{"arch": "vit", "train_examples": 48750, "horizontal_flip": false, "norm_position": "pre", "head_dim": 48, "inner_norm": false, "drop_path": 0.05, "patch_size": [4, 4], "positions": "learned", "init": "torch_default", "eps": 1e-10, "l1_shrink": 0.003, "final_lr_fraction": 0}
Rows from block 3 of a small image classifier, named by matrix and row number. Rows with one number belong to one neuron. Each number is 128 + 24 x the weight over its row's rms, rounded and kept within 0 to 255. All counts start at 0. Numbers have three digits each. After the name is the row's rms in percent of the matrix's.
After each neuron's rows are labels from the 100 images, of 14848, where the neuron reaches its highest value: "colour at peak" is the nearest of a few named colours to the mean colour under the peak. Only what is clearly more common there than usual is listed. The data: rendered scenes of toy objects such as cars, trees, mugs and chairs. In brackets: how many of the 100.
# fc1: MLP up (model.blocks.3.mlp.fc1.weight, 768x256), inputs 0-127
# fc2: MLP down (model.blocks.3.mlp.fc2.weight, 256x768, transposed), outputs 0-127

fc1.439 104:120135123131121123044082151126131149127119122151084098135121138131107129136117107145115167127139113125148125120057120092128141130101140147158092110110135095142112148110118131117123148115126140145130155131124124130092119159136107147153155126131142141111126070120136130121149167125110111131186113130132142102111136140171198203087144133099135132171143128127145118123124147136102144137124
fc2.439 106:150177112135121176143117070145136106111139125132133121120159140125081083120138163128096129126055124172109112174122123075140116094138130129124122123101157162110116126179131113103131123114136120132131118166118128081132151146150125129118099080114132141071148128140130181222173191128117132108161129135132086128115107120163107116119123136127136140130128144153125128083088121136106143143170
colour at peak: black (51)

fc1.25 103:160131129082130168093089144126107077115154091144136118133134138113144142161123130119113090128177148162091133117085153149136160155134151107118150122116132127112124144135104110097119120155156137111093138123124156112149145119125157161103140163132076156127131132124132114075125099095128131130123160129136141175129126119133100129133135111151131129134129150155124128127116078173115132133146
fc2.25 109:113164118117143129102107108136135097139169131105140137141125136132161142138130123142124117118145105100164202203182127147122164116123143110146092125138167125172128127115091108104115158135129127166150127136121115115137149124124134170134116146133113133171173159153125142166103097084121099120126108128147091142090109152158147128151159126125092123102189132127155161130071137147128120128141
colour at peak: grey (75)

fc1.97 110:155123138153133142091126178118084143078122102123102126124115139126137139126135132139107115136183123141141136126112096175134157128139150137123123125131136144138114153121179129119153121102139125154067128152084118130111101131118120106123136128081130052102130104185130140113174127122128136117137165159098155128139132106131129137142105144111099161119139146142073157187126127141098124095150
fc2.97 113:142144129119167099128123159166119142118149128139118123128097098091119112157137150037152122120130174146124162125118149178107129138113125164140090130105121157128130126102087194125111140191157111132132130121129125129116137134106149146126131119136147162131129151109133157121127156102143127153133052126144124130106140146135134129085129054115109119128124119121137131129127134098147124105178
colour at peak: grey (55); pink (37)

fc1.605 090:144095088144131143099139150141136146142111138142119116131178147112118141120129132147174132173134136113089120123106195124172110130090131140045114127129121152132142106093108128128170096085148108112119151125138185174134116143127127116134150138159128106124098145132128131104123091133046135160125129144120148125125111119100127142121081118132151180171094115129097174172152129105138141176135
fc2.605 085:115201157127099158134133115098141146106133118094149171155133126134121102121128142107094110078128144069159138143102131116136111097102124113188100128138130147108145110117134070097132123145129126102165124080110132121089089097138174123129144105135157114130103100154113072145138131151112123134125131125136081125081081121146161111117080106119123120126153180135128101156132125145165133114102
colour at peak: black (36)

fc1.696 102:101121132150143111136107128113135096120124150157108101150141122102134127107150127126137126135133129166099106125129166136120109123112152129127127137126079180110108148119137102129129098146122184135093131149099130118093149071165131118131116126102115123122101098082115095131121160130142142176102097125149126144175116090134152176076092135126131155133149127130100107154149134117114181111128
fc2.696 106:119183137112103138097077132089141084108151145126089139146125129126112160115098126136121129173126095077170125149137102138134127127094128124135138100132135112131109124077157093109128118087060132125158118111130132133110139140168161149131138116147090122110134153126104110163104152067058132172139134095133129157118128115140123136134126128118141131138111137196147122129139147124057138128125
colour at peak: black (30)

fc1.415 105:173127095133121120172154131154129093151125120127151118070133118130135133148126076124176185156114126174116123133116137153129125130141125107129129140143123165129122113138129117149120090117135108134124117129087129198127166128073166108120142119119138124165149089131176131116129122127115129129080135174097081099158119132128126128112121125124134135113134097126116107112162117105133130151128
fc2.415 104:144120158128112146158132127130103126133107127127143116122136133187165143121166144150129134129119175136159129115077135121161111128124118129118118123113132115124166110090101110091083128201141108103102133140115127134116142128124103134136116134115153118118139108107190121101136129172166102126191095138133079114114116095231126137077146135181120097164125121104129120148088127135082128124120
colour at peak: black (31)

fc1.122 115:111106105209128107115131191130124123144145170124105151173121173162124105123131132135142167129161104157125130085117109156136138118153137138138105133142070118140173109078121135132132137132126123152125121156116127128124140136120105140147128127127147131146117126121114166130128161130114098213071110169120164078121123118141128120126095083130142137124149127073157112131111119132139121121125
fc2.122 111:119135122140159147120140128110117137076088141129127134126126104104115126090136189134083159113131115122094144128124137155139096115134095133073117121103116147119103122191070167105139133119131162132176170133140124130126130109116150079126125146107155115113123126180104190148156145166147125157117131200167131177147127126138145128087106105108120133110125132140084128121194119125130124141086
colour at peak: black (58)

fc1.521 120:116149151137157128111137126126154091101115126148077138143126100111113129124172140123121204124124102130087118141133165102132129130124133080127122108127118181135159125085120126127121106123081131140131137140128157123083116111128126129143131091122136123173127110094091103128070126102052110140127082127139155111128148129152172156151129118153128174123127128127143129109135148145149147103110
fc2.521 120:133122170087148126132114123135099130084172132102106178131067123132173067122108134076134099114128222135128167141152115158121081102154097130143127122163136135158130117076121153133127169132153168091125103122136108127131109132088144139143127087145132091130101126137126087138152133097188128160118107117110159122103143130102113127101093132119100116150125110125139135117117115134119135100143
colour at peak: black (44)

fc1.138 086:122112141135121169142141127143114125127109113168112119078137101128106126045175132145094144143162131175120087109088113118146143105081144133132120134162105162111128134128125094140144114121119140124109131127111105118100126159143134123149099137106094128144153097124159126044131137164123124118129185123102161116145125124111143172116143126044191125145103129130076113121186124141113148148113
fc2.138 077:055129140173131086094120135139131146106173135115126161161146171128180129125143123179127139093102110082122134164132122147128133083160125140124093124148084113142090128161088114111124122120129161128156126135125125100161118156158119125193125127106132115151150152171128129134118150176110128136094091109130119140120097168109170128152154123168129110130144128126150156157065130138143097121124
colour at peak: grey (66)